{
  "model": "image classifier",
  "dataset": "drawings of small networks of dots and links",
  "train_examples": 195000,
  "image_size": 64,
  "crop_scale_min": 1,
  "horizontal_flip": true,
  "color_jitter": 0.2,
  "targets": ["dots", "dot colour"],
  "num_classes": [5, 12],
  "arch": "swin",
  "norm": "layernorm",
  "norm_position": "pre",
  "hidden_act": "gelu",
  "mlp_ratio": 4,
  "head_dim": 48,
  "fused_qkv": true,
  "bias": "all",
  "qk_norm": false,
  "parallel_block": false,
  "inner_norm": false,
  "moe": "expert_choice",
  "num_experts": 8,
  "moe_every": 2,
  "expert_mlp_ratio": 2,
  "experts_per_token": 1,
  "shared_expert": true,
  "patch_size": [4, 4],
  "conv_stem": false,
  "depths": [2, 3, 3],
  "widths": [96, 192, 384],
  "mixing": "mixup",
  "loss": "cross_entropy",
  "head_dropout": 0.1,
  "residual_init": "none",
  "optimizer": "adamw",
  "learning_rate": 0.00096,
  "beta1": 0.85,
  "beta2": 0.999,
  "eps": 1e-08,
  "max_steps": 25300,
  "batch_size": 384,
  "epochs": 49.8,
  "lr_schedule": "cosine",
  "final_lr_fraction": 0.05,
  "warmup_steps": 5060,
  "weight_decay": 0.07
}
Rows from expert 0 of block 3, named by matrix and row number. Rows with one number belong to one neuron. Each number is 128 + 24 x the weight over its row's rms, rounded and kept within 0 to 255. All counts start at 0.
# up: expert up (model.blocks.3.mlp.up, 8x384x192), inputs 0-95
# down: expert down (model.blocks.3.mlp.down, 8x192x384, transposed), outputs 0-95
up.119 [ 94 118 126 150 153 121 116 138 111 120 127 124 125 115 136 146 141 144 130 129 130 140 100 135  93 157 168 163 159 114 113  93  89  93 140 188 122 114 107 128  98 171 106 159 143 119 119 141 113 100 122 127 130 113 112 106 172 145 151 135 157 147 101 110 119 105 124 134 107 127 158 120  99 162  68 118 146 141 161 157  90 115 113 116 101 127 170 134 129 112 149 138 140 140  99 173]
up.120 [100 145 124 152 146 130 128  91 112 115 174 142 100 117 135 156 164 154 116 139 126 122 120 126  93 146 141 147 131 166  84 115 136  96 142 139 113 126 111 200 127 127 150 142 131 136 133 141 133 106 123 105 110 147  72 129 150 174 134 126  94 141 106 103 164 154 136 110 103  97 147 109 151 155 102 112 158 174 184 142 130 118 137 121 106 140 141 123 119 168 122 112 111 142 135 150]
up.121 [108 163 122 121 160 134 151  95  95 116  99 122  89 120 115 142 157 166  81 116 136 105 108 141 120 107 121 129 133 189 134  95 122  73 110 145 145  85 135 152 128 160 157 132 164  97 103 147 112 129 136 108 132 125 141 168 151 168 154 159 131 125 100 147 116  71 132  76 126 113 166 135 136 154 140 117 108 156 137 104 124 166 102 170 115  80 147 104 117 106 112 111 134 117 151 121]
up.122 [ 77 159 116 135 103 158 123 117 105 164 132 127 131  96  89 133 123 119 141 128 130 122 131 132  98 133 106 109 117 117 158 142  73 143 140 135 109 154 102 164 191 139 144 158 128 106  96 145 150 113 116 115  94  82 134 132 120 155  87 163 134 150  82 133 114 152 138 139 125 126 139 154 135 112 116 119  96 115 119 140 126 137 116 119 110 136  95 121 103 167 113  70 129 162 153 153]
up.123 [150 154 116 150 136 123 118 142 175 152 160 115  91 137 156 118 139 136 146 172 143 130  96 164 101 129 155 116 143  92 118  94 147  72 137 134 154 139 142 174  91 177 126 147 157 107 106 132 181 135 151 155 114 112 140 127  88 151 154 133 125 122 107 161 125 131 199 155 142 107 123 141 143 151 119 105 131 119 122  74 163 122 161 105  85 130 173 138 121 129 166 143 118 155 129 131]
up.124 [115  85 136  90 166 127 133 135 107 114 140 150 132 107 143 124 153 149 127 142 149 110 112 168 159 148 121 105 128 123 139  97 142 117 150 141 145 130 109 117 103 110  89 155 108 124 127 143  81 153  92 125 139 121 127  97 117 151 153 112 105 140 133 129 134 115 116 109 151 128 192  77 112 105 132 130 125 127 128 111  87 137 128 130 173  81 148 117 132  68 140 145 110 123 122 137]
up.125 [127 143 107 153 110 143 137  99 121 128 115 137 117 102 177 104 121 111 103 131  94 122 101 159  49  74 106 146 162  97 129 103 132  85 125  97 152 124  96 122 127 189 135 142 148 131 129 130 141 135 164 128 135  97  84 144 168 128  90 183 112 105 148 121 127 137 175 156 124 125 180 131 105 110 131 132 141 109 122 145 127 158  97 138 149  86 128 110 147 134 116 114  95 123 109 140]
up.126 [123 156 136 184 124 188 156  73 138 119 127  81 139 104  84 136 130 138  93 123 130 121 114 150 117 122  98 123 144 130 101 146  82  89 126 133  86 135 158 137 147 162 115 128 182 133 101 110 158 138 150 106 109  75 104 135 134 107 109 157 103 150 121 139  99 156 139 125 147 114 144 134 150 139 140 111 139 141 153 125 132 124  96 101 102 112 133 112 116 168  98  76  98 133 165 134]
up.127 [117 158 131 134 125 171 148 138 120 154 136 128 141 116  82 106 161 114 100 144 163  88 113 150 120 114 133 122 153 136 132 103 124  89 144 142 132 120 128 123 123 145 122 208 146  93  81 148 162 124 118 110  87 108 122  89 117 167 144 181 114 161  98 138 123 116 158 110  89 163 148 129  98 106 118 149 126 146 135 114  85 107 106 109 132 115 103 126 125 139 145  84 131 140  62 148]
up.128 [149 176 126 115 159  82 106 130 144  87 101 154 137 160 122 128 111 123 142 126 128 139 115 127 164 179 148  66  87 120 114 142 154 144 152 135 100 141 153 146 145 133 133 164  94  99 100 131 122 113 121 136  76  89 137 159 122 135 127 108 126 141 137 168 114 144 158 137 123 106  88 135 111 114  74 176 127 161 120 149 126 134 166 126 150 175 114 157 119 116 159 129 129 157 113  98]
up.129 [151 168 151 121 159 115 111 128 136 101 102 118 121 103 107 155 133 144 134 153 169 141 158 117 132 149 103 128 148 105 118 152 144 114 184 134  35 119 150 149 154 140 109 165 104 111 124 142 148  99 122 137 107 107 117 109 149 148 101 122 132 150 119 165 141 128 156 136 113 123 133 153 118 153  81 146 150 152 142 160 154  81 170 127 151 149 119 137 101  83 120 142 126 148  94 148]
up.130 [131 119 134 172  91 110 112 148  95 151 127 135 161 145 153  78 151 115 128 119 124 100 154 119 134 124 156 149 132 156 103 127 155 139 150 119 151 119 116  90 158 170 151 135 167  97 120 123 126 136 117 110 131 124 142 108 108 109 146 147 163 131 147 113 135 124 160 105 139 112 126 127 108 144  53 149 133 143 157 161 128 144 151 166 127 131 120 114 169 186 146  99 162 136 141 142]
up.131 [179 135 113 137 124 137 146  94 113 144 156  94  98 131 138 154 140 143  92 156 154 132 119 111 138 167 119 142 125 125 134 132  81 137 104 169 131 135 136 168  82 119 124 135 143 100  71 144 137  81 113 152  90 133 148 132 149 101 126 138 171 150 125 116 141 142 114  79 123 101 176 113 120 145 118 144 149  97 117 134 112 128 110 104 169 126 123 129  96 113 121 128 137 123  72 138]
up.132 [159 118 135  90 140 146 125 176 132 144 124 166  75 128 130 141 157 149 113 140 126 112 166 185 141 125 150 103 115 139 138 134 137 114 120 114 132 113  72 106 129 159 139 157 133 133 116 150 126 143 120 123 107 123 100 166 106 181 139 116 133  95  71 139  76 150 116 104  96 138  99 139 107 140 136  98 128  94 169 138  71 131 133 150 131 105  67 112 131  95 112  86 143 133  95 105]
up.133 [118 127  89 123  87 151 130 105 130 123 125 114 108 107 111 107  96 157 133 120  96 138 101 105  73  86 153 179 124 114 183 116 120  96 118 153 128 135  89 108 151 161 127 151 170 134 110 123 144  97 157 119  93 169 109 110 139 117 127 178 139 113 118  98 179 124  98 127 115 136 127 123  87 162 145 120 116 147 174 153 110 138  97 127  84 113 135 147 139 117 156 138 155 112 123 116]
up.134 [ 68 102 106 147  97 121 134 104 160 150  91  92 163 139 144  85 107 102 143 101 162 133  91 124 117 129 138 152  90 126 170  90 101 154 114 138 118 148 121  96 119 118 145 161 125 124 126 146 124 144 127 142 131 131 169 144 163 118 154 135 125 138 155  72 122 120 114 111 139 124 125 146 120 175 159 110  91 113 105 146 105 137 116  94  95 139 164 149 172 144 180 146 162 120 142  97]
up.135 [113  91 152 100 117 133 125 105  73 167 116 119 136 113 122 101 132 150 137  82 128 120 119 107 118 130 131 123 111 135 116  82 128 114 152 146 109 136  95 112 158 127 121 159 162 104 107 127 121 116 122 152  80 185 117 127 116 130 121 157 159 147 136 100 162 100  87 120 125 125 125 130 155 168  90 133 129 155 161 124 148 106 122 135 118 114 151 142 120 114 168 150  99 146 124 158]
up.136 [125  70 133 108 108  80 125 159 138 141 113 126 134 125 171 115 176 150 115 115 119 140 124 141 123 187 137  98 122 173 142 119 175 146 132 110 119 108  89 122 138 166 143 145 105 123 142 136 128 138 106  89  80 162  97 165 107 136 122 125 127 114 141 107 149 127 101 131 106 169  90 102  52 146 127 130 105 132 128 138 144 116 161 130  95 118 110 107 105 107 204 127 173  89 115 119]
up.137 [ 82 143 112 139 155 135 198 107 128 125 102 100 126  97  74 181 129 144  90 114 163 134 116 110 113 128 105 101 107 111 141 163  69 134 125 135  74 108 114 147 169 115 137 139 119 120 120 105 131  96 129 103 108  93  96 163 132 146  96 143 119 153  77 144 142 132 113 129 145 122 122 143 123 139 142 117 118 126 149 133  83 119 136 122 113 131 115 117 111 150 111  98 148 163 179 170]
up.138 [112 121 116 124 133 164 136 127 145 151 109 149  93 114 101 129 108 142 140 150 131 160 103 163 113 132 134 103 130 108 130 157 127 152 157 158 147 191 158 134 116 134 131 151 162 127 111 112 147 121 155 101 110 126 176 115  83 128 127 135 139  96 112 131 100 160 164 163 114 162 126 106  84  99 142 176 133 152 112 102 150 138 142 143  96 109  67 126  96  90 155 101 143 144 131 167]
up.139 [134 138 145 142 118 122 108 163 126 150 160 173  94 100 181 119 132 153 133 133 166 142 122 105 114 136 125 129 152 146 146 168  90  94 106 106 159 132  57 140 125 133 126 142 163 125 124 119 151 157 141 121 121 140 153 170 120 171 126 158 148 102 133 126  79 113  97 120  95 138 130  97 105 104 161 119 139 129 132 133 129 133 148 169  75 163 118 119 107  79 126 118 145 112 113 190]
up.140 [142 129 135 149 110 140 141 142 103 130 122 154 126  70 109 129 147 115  67 130 129 120 131 164  90  96 109 117 121 158  97 138 116 112 172 115 125 124 144 149 119 136 143 140 193 135 119 133 113 139 123 123 117  66 121  86 117 130 118 142 125 128 106 126  78 125 113 130 120 154 171 138 107 135 132 119 134 106 131 141 137 110  97 127 127  73  62  99 108 168 102 103 118 121  92 133]
up.141 [151 119 119 143 147  85 121 125 162 138 157 144 145 131 129 112 123 145 147  77 137 126 107 144 133 146 171 142 111 131 135 127 144  89 161 158 130 123  97 126 131 124 103 155 130 143 134 138 162 170 122 139 112 165 115 133 142 133 126 134  80 154 135 136 146 147 140 100  96 101 102 113 159 179 106 123 148 108 148 146 135 112 111 129 126 112 158 132 127  93 118 158  89  94 170 158]
up.142 [125  97 129 146 105 100 112 125 126 151 106 132 135 158 124 150 119 112 118 134 129 126  80 137  80 122 140 161 152 165 128 103 107 155 130  88  94 157 116 119 149  90 115 142 142 141 142 128 150 126 112 127 144 145 196 116 146 129 191 194 112 184 117 102 161 142  76 117 122 141 115 112 121 127  83 147 128 141 122 118 142 125 126 103 149 115 126 131 126 149 125 142 175 133  81 162]
up.143 [157 121 114 123 152 114 174  93 128 115 125 139 107 130  82 151 138 116 104 149 142 145  97 126 128  81  97 121 172  91 100 152 101 143 113 163 106 162 142 139  92 141 109 128 120 116 113 149 135  56  91 112 135 127 157 169 141 126 143 119 157 106  98 118 144 170 116 100  94 103 180 151 140 125 120 154 146 134 141 160 113 100  96 154 120 117  99 109 104 131 114 145 152 119 110 142]
up.144 [115 109 137 137 127 169 180  78 129 149 137 145  67  86  60 106 101 130 138  96 142 127  92 161 128 117  97 116 116 157 138 131 115  95 120 159 123 153 118 132 115 112 140 153 135 100 119 164 124 105 141 133 116  97 133  97 118 125 119 161 124 106  71 132  88 142 138 122 122 144 130 139 142 148 154 154  85  93 136 113  95 136 119  99 105  81 140 157  97 127 135 118 175 101 143 168]
up.145 [107 113  98 176 128 145 124  94 151 146 145  99  76 150 142 121 112 136 104  84 151  98  80 143  98  98 121 135 164 128 136 149 114 106 127 150  98 151  99 124 164 133 151 155 159 134 109 120 149 173 102 102 113 114 171 162 133 128 152 176 114 153 116 130 106 150 123 120 122 118 155  93 122  96 124 168 111 134 161 153 114 118  96 123 164 102 132 100 123 111 121 121 165 114  98 156]
up.146 [127 163 118 130 180 126 157 130 120 108 101 156 102 141 122 173 148 172  77 155 156 114 122 119 120 135 134 146 158 155 104 129  91 121 157 153 130 126  99 147 118 139 127 140 154 113 118 108 150 116 118 111 112 142 140 132 103 152 158 117  97 111 105 163  93 133 127 128 116 113 116 128 127 155 100 111 132 151 166 129  73 125  96 113 100 117  93 129 124 125 107 120 128 154 154 134]
up.147 [ 92 141 126 132 110 166 142  93 142 142  76  88 125 100 126  96 131 124 129 102 162 134 123 130  98 106 112 168 118 134 149 109 117  92  95 117 110 132 108 100 149 139 140 188 110 119 147 137 104 135 108 125 119 140 109 126 137 119 108 174 117 124 159 130 159 103 113 159 165 154 127 130 102 149 147 157  62 144 133 103 113 140 150  78 116  95 149 151  94 100 190 108 156 146 112 120]
up.148 [113 102 133 155 121 147 121 115 129 129 120 135 125 112  96 122 160 149 143 135 119 125 148 130 138 166 126 125  88 141 107  68 169 119 150 119 129 157 166 104 103 120 154 148 127 102 112 125 123 174  84 105 144 125 103 119 145 148 134 149  85 115 115 100 151  99 154 114 129 162 141 124 119 103 126 134 146 154 125  93  86 141 137 103 143  91 136 120  79 114 151 121 147 136 157 108]
up.149 [150  93 125 139 154 143 131 139  72 147 138 118 104 139 131 154 125 126  81 172 158 147 157 150 124 123 116 106 162 132 105 141 121 129 142 144 128 127 123 139 105 143 157 168 135  72  98 152  98 111  61 124 137 147  88 142  82 160 100 143 118 190 125 174 154 107 147 112 139 137 168 129 131 100 123 119 113 125 139 137 144  86 112 165 151 106 117 108 123  84 120 121 112 121 103 135]
up.150 [138  76 135 112 114 155 136 105 124 166 124 126 173 102 157 111 146 160 127 100 110 122 147 105 125 103 110 167 113 161 154 103 146 101  95 114 120 113  79  83 146 118 143 150 136 108 148 150 110 141 110 136 138 196 125  93 139 126 103 133 134 114 176  99 161 100 124 109 139 157 128 159 152 149 136 131  89 122 115  94 148 117 130  99 102 123 183 115 126  98 181 134 103 126 130 112]
up.151 [128 133 139 102 166 103 103 105 132  72 109 109 108 134 137 151 156 104 148 181 147 117 147  92 121 157 129  87 137 162 109 123 122 123 158 131  99 156 167 165 134 127 115 152 111 125 123 108 133 137 107 135  94 108 104 141 142 137 110 125 123 154  99 179 162 100 150 105 139 138 113 154  83 158 114 130 197 143 122 138 141  69 158 110 157 191  82 137 108 176 102 124 145 115  51 139]
up.152 [143 140 135 144 136 160  87 139 149 121 160 119  81  86  92 160 180 121 119 184 115 113 148 198  93 130 154  98 133 111  95 127  97  66 128 127 163 118 148 133  98 170 145 142 127 118 127 147 138 132 141 147 115  71  82 147  97 151 123 154  84 113  78 166  93 141 130 102 123 113 129 151 101  97 146 109 136 122 128 138 119 178 108 119 136  96  92 131 121 141 116  89  96 128 115 118]
up.153 [129 110 120 140 191 146 123 127 122 127 112 148 133 139 144 108 179 154  77 146 116 123 131 127 105 149 139 132 132 109 151 117 134 137 144 121 164 108  84 118 140 156 127 148 128 114 105 109 142 126 147 133 126 143 105  90 151 178 128 172  81 119 121 159 162 146 134 100 145  93 130 133 151 114  91 122 161 156 116 130 102 123 103 157 123  91 150 107 105  87 130 121 114  70 150 158]
down.119 [135 123 136 118 109 151 151 144 114 148 138 126 135 125 132 170 143 160 108 113 116 147 102 103 126 111 117 146 105 153 108 104 106 163 100 182 164 143 124 134 122 106 103  87  91 149 159 168 134  94 173 184 150 134 144 138 144 122 142 139 113  99 114 148 101 139 105  90 158 109 140  91  94 135 136 110 173 117 152  95 124 135 123  96 143 168 146 119 116  99 125  92 137 202 149  80]
down.120 [138 127 113 109 138 138 170 170 113 168 158 131 157 132 152 160 133 159 127 147 153 158 125 114 117 101 134 127 129 123 100 120 139 140 119 156 101  98 161 144 158 157  92 134 119 126 153 105 121 112 156 151 108 141 142 113 131 105  96 120 142 138 133 130  92 104  81 140 126 132 111 129  86 168 117  96 154 145 116 109 137 110 146 136 117 115 146  93 118  94 145 113 121 135 155 119]
down.121 [115 108  95 128 109  94 117 118 137 116 126 134 146 152 157 118 106 145 152  57 163 130  98 145 135 138 147 152 156 148 148 109 151 137 121 113 101 122 163  72 134 132 123 158 140 119 121 153 135 118 114  90 129 148 143 144 137 125 133 138 115 159 128  99 170 158 157 104 137 118 133 125 134 136 116 149 139 183 107 124 143 140 167 153 133 117 135 149 124 104 139 126 133  72 155  51]
down.122 [134  92 142 126 125 155 109 132 191 147 131 114  97 162  92 125 119 117  74 155  89 108 114 121 118  80 107 113 126 115 123 147  92 125 139 127  90 132 147 141  97 127 140  70 109 150 117 132 134  85 103 139 142  92  93 120 126 112  95 127 122 171 135 111 144 122 142 147 138 110 142 141 181 113 145 109 110 152 164 113 138  93 126 129 132 104 124 120 142  80 113 151 128 140 133 122]
down.123 [140 176 142 119 166 140 158 117 134 119 140  78 134 156 149 134 125 126 116 113 136  97 101 126 121 143  94 142 140 173 136 104 140 129 157 108 116 109 151  72 141 181 163 146 138 138 147 110 128 145 156 103 166 124  89 139 126 160 153  94  85 143 148 105 133 141 139 101 138 129 127 140 103 180 105 138  95 140 136 171 124 160 146 132  89  95 121 131 135 126 157 108 155  98 179 107]
down.124 [146 115 161 144 134 148 104 122 129 121 144 136 120 127 115 140 151 100 116 160 148 141 129 105 153 144  81  83 149 158 168 133 122 103 129 129 120 152 151 168 112 152 151 181 121  93  95 106 138  80 105  90 113 139 156 111 111 147 139 125 132 128 117  86 162 119 112  80 145 100 140 118 156 149 145 131 120 156 139  94 136  86 149 141 124 123 125 108 114 133 123 125 157 188 120 107]
down.125 [144 116 115 150 115 147  95  93 127 126 125 119 150 153 184  93 139 174 121  90 130 119 121 148 119 132 145 176  94 147 121 130 150 114 116 115 111 145 126 130 134 177 152 140 170 141 102  97 143 175 149 107 131 155 105 127 115 118 176 117 107 103 149 145 106 151 144 134 114  91 132 146 135 157 129 154 110 156  93 143 145 119 177 146  78 105 163 146 153 135 146 129 130  73 168 116]
down.126 [155 107 113 137 101 179 141 115 189 118 177 124 109 139 106 144 136 149  84 137 109 132 110 142 143 131 114 108 125  88  94 124  89 128 135 146 109 121 135 130  88 118 148 104 134 141  85 100 162 124 125 151 150  79 107 106 145 116 140 127 127 127 123 145 123 106 139 128 136 129 156 136 170 118 126 132 137 132 130 112 138 108 136 120 129 154 123 123  92 112 122 138  93 176 149 151]
down.127 [123 114 110 148 123 165 103 135 144 167 118 113 140 106 135 119 154 151 114 127 142 102  92 175 115  77 145 178 151 148 107 160  92 108 119 134 130 135 111 126 128 151 113 150 114 141 116 138 133 110 133 129 151 113 154 174 114 129 100 142 137 107 139 112 131 182 148 109 102 125 160 136 153  77 106 140 131 110 132 187 128 112 126 143 151 126 147 143 135  92 149 147 121 112  94 140]
down.128 [154 139 148 132 131 150 132 165 100 134 131  91 144 131 157 110 147 109 154 165 147 135 147 131 183 167 128 115 136 111 110 122 135 172 127 140  91 131 132 114 133 161 161 115 135 130 112 113 144 142 123 144 127 107 152 136 160 107 121 142 101 149 123 154  95 150 153 150 139 131 110 166 136 179  86 115 138 120 131 175 121  91 170 152  84 113 118 132 105 127 137 142 145 131 142 119]
down.129 [125 139 115 177 104 123 112 134 107 120  90 132 163 135 119 143 115 121 134 118 161 102 142 124 135 110 128 132 102 130 120 123  72 117 124  95 149 119 122 114 154 158  95 116 180 128 130 107 152 126 106 135 145 149 119 138 139  94 156 143 138 148 120 138 119 109 131 129 129 143  97 152 123 155  54 124 157 128 146 170 100 106 152 143  79 106 102 150 122 147 125 130 145 113 163 132]
down.130 [142 124 147 139 127 118 141 106  58 110 133  88 127 111 133 190 138  84  90 145 128 189 135 102 155  91  71 152 141 135 135 127 126 142 137 160 123 129  90 162 100 107 123 112 110 132 122 136 108 148  98 129 147 166 137 140 168 132 140  98 139 142 124 132 135 161  88  91 135 125 162 124 131 103 106 138 145 151 117 133 115 128 111 101 128 102 161 145 151 104 102 117 130 171 153  99]
down.131 [ 60 115 152  99  83 108 109 151 141 111  88 177 175 123 113 145 129 146 125 133 119 156 177 116 112 119 137 108 125  93 159 109  97 115  95 121 203 143 181 167  91 147  86 150 119 100 120 142 114  98 149 155 130 121 119 100 114 163 119 134 122 134 110 126 127 139 148  82 111 113 144 110 152 101 153 127 139 147 111 132 147 101  78 129  85 147 144 137 166 125 121 147 108 142 141 134]
down.132 [138 175 109 144 107 124  88 123 137 103 106 116 151 160 162 125 116 156 124 112 104  99 142 127 130 144 119 131 127 114 140  62 155 167 147 126 175 152 131 149 126 126 140 145 151  78  96 121 142 147 149 106 143 139 161 145  99 159 177 126 161 130 156 118 137 134  94 133 141  83 132 157 108 165 125 127 134 138 113 123 177 108 128  92 123 156  74 145 133 128 126 100 104 111 113  77]
down.133 [113 106 109 152 115 105 131 152  90 146 136 134 115 109 151  97 139 155  89 168 146 169 138 126 120 147 161 137 145 106 141 107 130  97 109 150  97 101 137 142 143 162 159 152 152 121 133 127  94 160 112 153 107 159 160 123 122  95 138 132 158 140 144 158 107 143 112 166 109 111 114  85 105 142 141 122 129 131 122 125 135 118 145 153 112 137 182 111 150 132 134 167 149 122 105 122]
down.134 [107 115 147 131 125 131 135 149 127 132 124 126  98 119  80  98 139 134 146 145 160 110 152 142 117 119 118 101 144 145  99 167 125 126 115  79 160  83 126 154 158 132 154 148  84 128 158 154  65 121 123 102 141 138 104 103  92 127 112 122 134 104 131 191 142 109 101 143 120 151  93 118 136 111 147 135  77 114 142  86  84 149 132 119 135 120 125 172 130 120 149 119 128 101 131 172]
down.135 [131 150 130 143 107 109 105 156 122 125 109  92  83 103 131 130 143 105 156 151 161 110 112 173  94 102 123 137 153 119 107 141  76 155 109  93 108 119 122 129 166 145 153 122 121 120 190 142 133 109 124  90 103 114 142 176 112 126  99 117 108 129 100 134  91 138 111 138  98 177  42 134  77 132 108 152 131 140 177 143  86 147 148 147 117 142  92 176 140 128 124 116 128 115 122 188]
down.136 [168 113 138 156 126 143  92 143 153  63 170 129 132 117 161 140 151 110  99 151 102 113 119 144 103 151 133 118 157 111 114 152 131 102 167 114 121 146 117 153 118 171 125 133 138 110 122 121 145  91 112 151 121 139 119  90 135 163 126 197 130 139 147 129 149 167  95  83 145 125 152 115 131  86 144 171 152 134 139  93 141  89 107 118 145 148 134 118 148 105 117 137 137 137 141 144]
down.137 [163 114 102 117 124 145 149  98 174 136 151 122 114 158 106 174 128 136  82 147 100 133  88 109 115 120  92 113 132 107 120 148  54 148 130 135  98 135 135 120 115 119 129  87 113 165 118 107 146  80  85 136 164  92  92 131 143 119 115  97 114 156 115 124 140 126 139 120 154 123 128 110 165 125 129 104 127 136 148 125 123 103 115 109 108 112 117 115 110 114 106 146 138 169 169 151]
down.138 [103 142 188 120 156  96 158 125 136  94 130 165 131 131 137 171 152 119 125 129 129 119 140 130 106 123 152 136 142 134  95  92  88 110  70  90 140 145 100 136 118 123 121 150 141  91 145 160 117 108 142 106 120 141  85  97 136 148  82 123 151  95 148 122 125 145  90 120  97 112 125 166  86 139 125 126 125  78 176 104 147 145 115 111 144 140 117 126 121 126 112 114  93 153 141 131]
down.139 [128 154 109 133  96 121  93  74 109 145 187 109 110 161 165 150 153 127 137 106 111 142 146 131 140 126 106 172 150 133 181 133 167 127 152 131 121 148 155  98 122 127 119 118 149 154 120 112 151 158 157 135 111  84 172 169 149 126 133 129 162 151 122  61 113 163 139 115 181 118 141 136 106 150  96 110 140 155  92 145 128 131 147  99 122 143 120 133  96  97 138 132 111 129 114 115]
down.140 [146 114 153 154 126 130 122 130 140 129 109 106 117 123 136 155 132 172 104 115 123 145 140 116 105 158 124 136 108 119 126 150 175 130 126 135 105 131 116 125 144 134 161 121 105 126 119 105 149 125 162 111 108 137 105 152 131 124 109 117 124 133 120  98 168 135 107 137 128 130 118 182 137 179 119 118 136 165 132 123 205  90 169 123 134 126 114 135  78  91 109  96  70 141 124 130]
down.141 [143 147 136 179 126 100 101 150  99 151  84 149 122 108 151 142 119 152  97 136 162 121 124 129  98 156 122 131 106 123 121 134 152 142 160 101 116  90 163 135 143 159 127 140 146  99 119 115  95 150 112  93 158 181 121 108  91 130 137 103 144 130 158 142  76  91 111 143 102 162  75  95 102 149 153  96  88 144 125 135 115 155 144 124 124 110  89 107 167 163 151 141 127 158 161 142]
down.142 [135 103 176 123 163  88 151 130  70 127 128 101 141 122 129 173 134 120 114 129 111 161 117 103 117 119  88 106 161 127 109 140 120 155 134 137 114 161  90  90 131 123 130  82 147 135  98 148 155 132 108 158 131 149  95 150 163 102 121 142 128 123  96 136 155 154 145 139 105 123 160 129 128 154 133 136 149 103 136 178 101  82 131 115 132 168 155  97 148 146 120 112 156 130 125 142]
down.143 [129 128 125 105 105 123 134 130 142 123 138 176 162 144 138 130 132 140 176 143 114 136 129  78 156 152 151  99 108 122 129 121 115 127 109 149 100 155 158 175 106  84  90 139 108 141 113 123 113 163 115 160 141 101 101 112 112 148 121 110 180 193 141 116 133 126 136 136 113  72 131 146 129 140 112  82 115 129 139 160 138 106 124 107 116 110 146 136 136 174 123 162 116 119 129  99]
down.144 [174 140 115 106 162 146 147 121 117 166 184 104 148 127 132 145 128  97 114 118 154 163 162 173 141 109 136 103 179 155  94 130  78 110 114 125 110 163 114  95 122 117 175 148 102 148 158 143 135 114 129  71 111 127 143 131 138 130 127 154  98 132  95 106 108 185 135 142 108 175 107 175 115 149 130 140 137  94 138 106  97 135 151 111 184 122  69 130 103 109 110  98  95 102 108 136]
down.145 [139 146 161 118 154 121 111 140 130 124 113 133 138 104 113 168  99 142 140 149 118 165 103 136 172 137 109  92 108 128 128  72 116 125  86 140 127 137 141 146 153  67  73  93  93 123 114 177 151 137 151 163 132 154  99 137 139 151 147 113 139 114  98 100 138 102 103 125 100  85  91 121 121 170 115 102 135 153 132 132 106 131 172 129 121 152 148 151 116 120 161 104 147 130 140  58]
down.146 [155 133  98 127 109 163 107 132 115 178 143 150 149 112 108 157  93 144 113  84 175 138 149 118 122  88 104 119 135 135 128 122  75 133 114 156 170  98 151 132 126  71 128 136 109 135 148 139 100 103 130 115 141 118 156 151 131 149 122 136 161 103 124 106 168 139 139 117 129  93 104 117 122 137 132 118 170 158 143 106 113 126 135 120 141  77 121 155 114  91 135 103  77 164 158 133]
down.147 [120 126 187 158 160  92 137 146  54 110 126 128 129 146 105 143 156 161 127 143 118 112 142 137 122 115 129  73 150 115 103 102 142 116 147 116 140 156 123 154 142 121 140 124 103 126 172 153 142 152  99 140 135 127 156 136 118  69 120 119 102  72  77 125 131 158  93 131 107 172 129 106 104 102  93 144 119 126 124  94 115 125 137 127 186 154 131 175 125 103 125 118 153 123 148 141]
down.148 [145 115 138 120 162 115 144 134 138 146 121 144 130 113 100 156 137  92  92 146 131 125 101 118 136 132 113  66 165 139 158 146 135 131 120 146 120 142 142 134 100 124 132 166  90 129 113 145  70  50 109 115 110 137 167 144 132 124  95 115 130 125  93 111 153 153 148 115 129 138 123 103 156  96 143 156 140 171 143  93 133 116 122 140 156 120 134  92 123 123  94 115 143 168  96 117]
down.149 [144 122 142  94 131 100 103 152 155 144  88 144 123 118 103 114 132 172 145 150  88 101 153 102  98 146 139 146 149 127 104 116  98  97  90 146 134 127 153 183 141 149 100 105 126 112 104 125 158 112 151 166 108 131 124 140 110 108  97 116 119 141 103 154 110 138 115 122 102 118  75 160 157 153 147 137 124 123 132 122 128 112 110  83 116 112 113 130 144 153 110 210 128 134 150 117]
down.150 [106 156 143 153 131 137 130 133 143 123 121 120 112 127  78 115 124 115 149 129 159  85 121 181  90 112 136 112 108 111  91 122 111 101 114 115 163 109 159 155 168 138 122  96 111 149 193 167 125 136 122  90 139 110  95 158  97 103 131 135 130 121  92 148 117 117 106 142 104 167  72 121 123  93 129 145 115 104 138 113  97 159 132 113 170 157 109 162 133 111 132 104 132  89 103 170]
down.151 [ 82 129 112 145 131 130 138  96  94 160 134 118 147 143 141 153  89 151 156  93 145  82 143 140 127  95 134 155 159 123 125 110 186 115 150 158 119 164 112 127 149 163  95 116 177 147 125 116 145 150 148 139 123 131 164 121 127  73 138 133 140 133 160  97 122 136 119 161 103 138 154 143 117 127  97 110 128 153  89 147 175  81 125 132 167 111 178 150 140 129 111 145 128  85 154 128]
down.152 [143 165 151  86 103 125 102 151 155  74  97 111  99 161 123 141 156 109 137 146 116 101 175 101 120 154 104  94 125 118 119 115 154 193 162 117 137 136 107 122 134 125 149  96 102 142 120 126 143 123 127 145 157 126  61 151  97 140 133 105  98 128 136 162 136 115 152 150 140 131 111 138 172 147  79 133 139 108 117 151 148 147 155  94 102 133  84 146 104 153 144  93 112 136 128 112]
down.153 [175 153 168 107 134 100 122 163 121 129  91 124 154 132 159 114 139 175 124 104 109 141 146  89  96 165 122 117 116 143 136  95 212  90 136 142  92  80 137 125 155 120  79 131  95  99 134 142 118 135 135 131 112 165 120 129  99 132 112 133 107 129 126 150 157  85 125 133 150 120 101 130 107 132  73 160 103 147 139 135 204 153 143 161 136 108 132  95 115 142 146 127 127 121 106  75]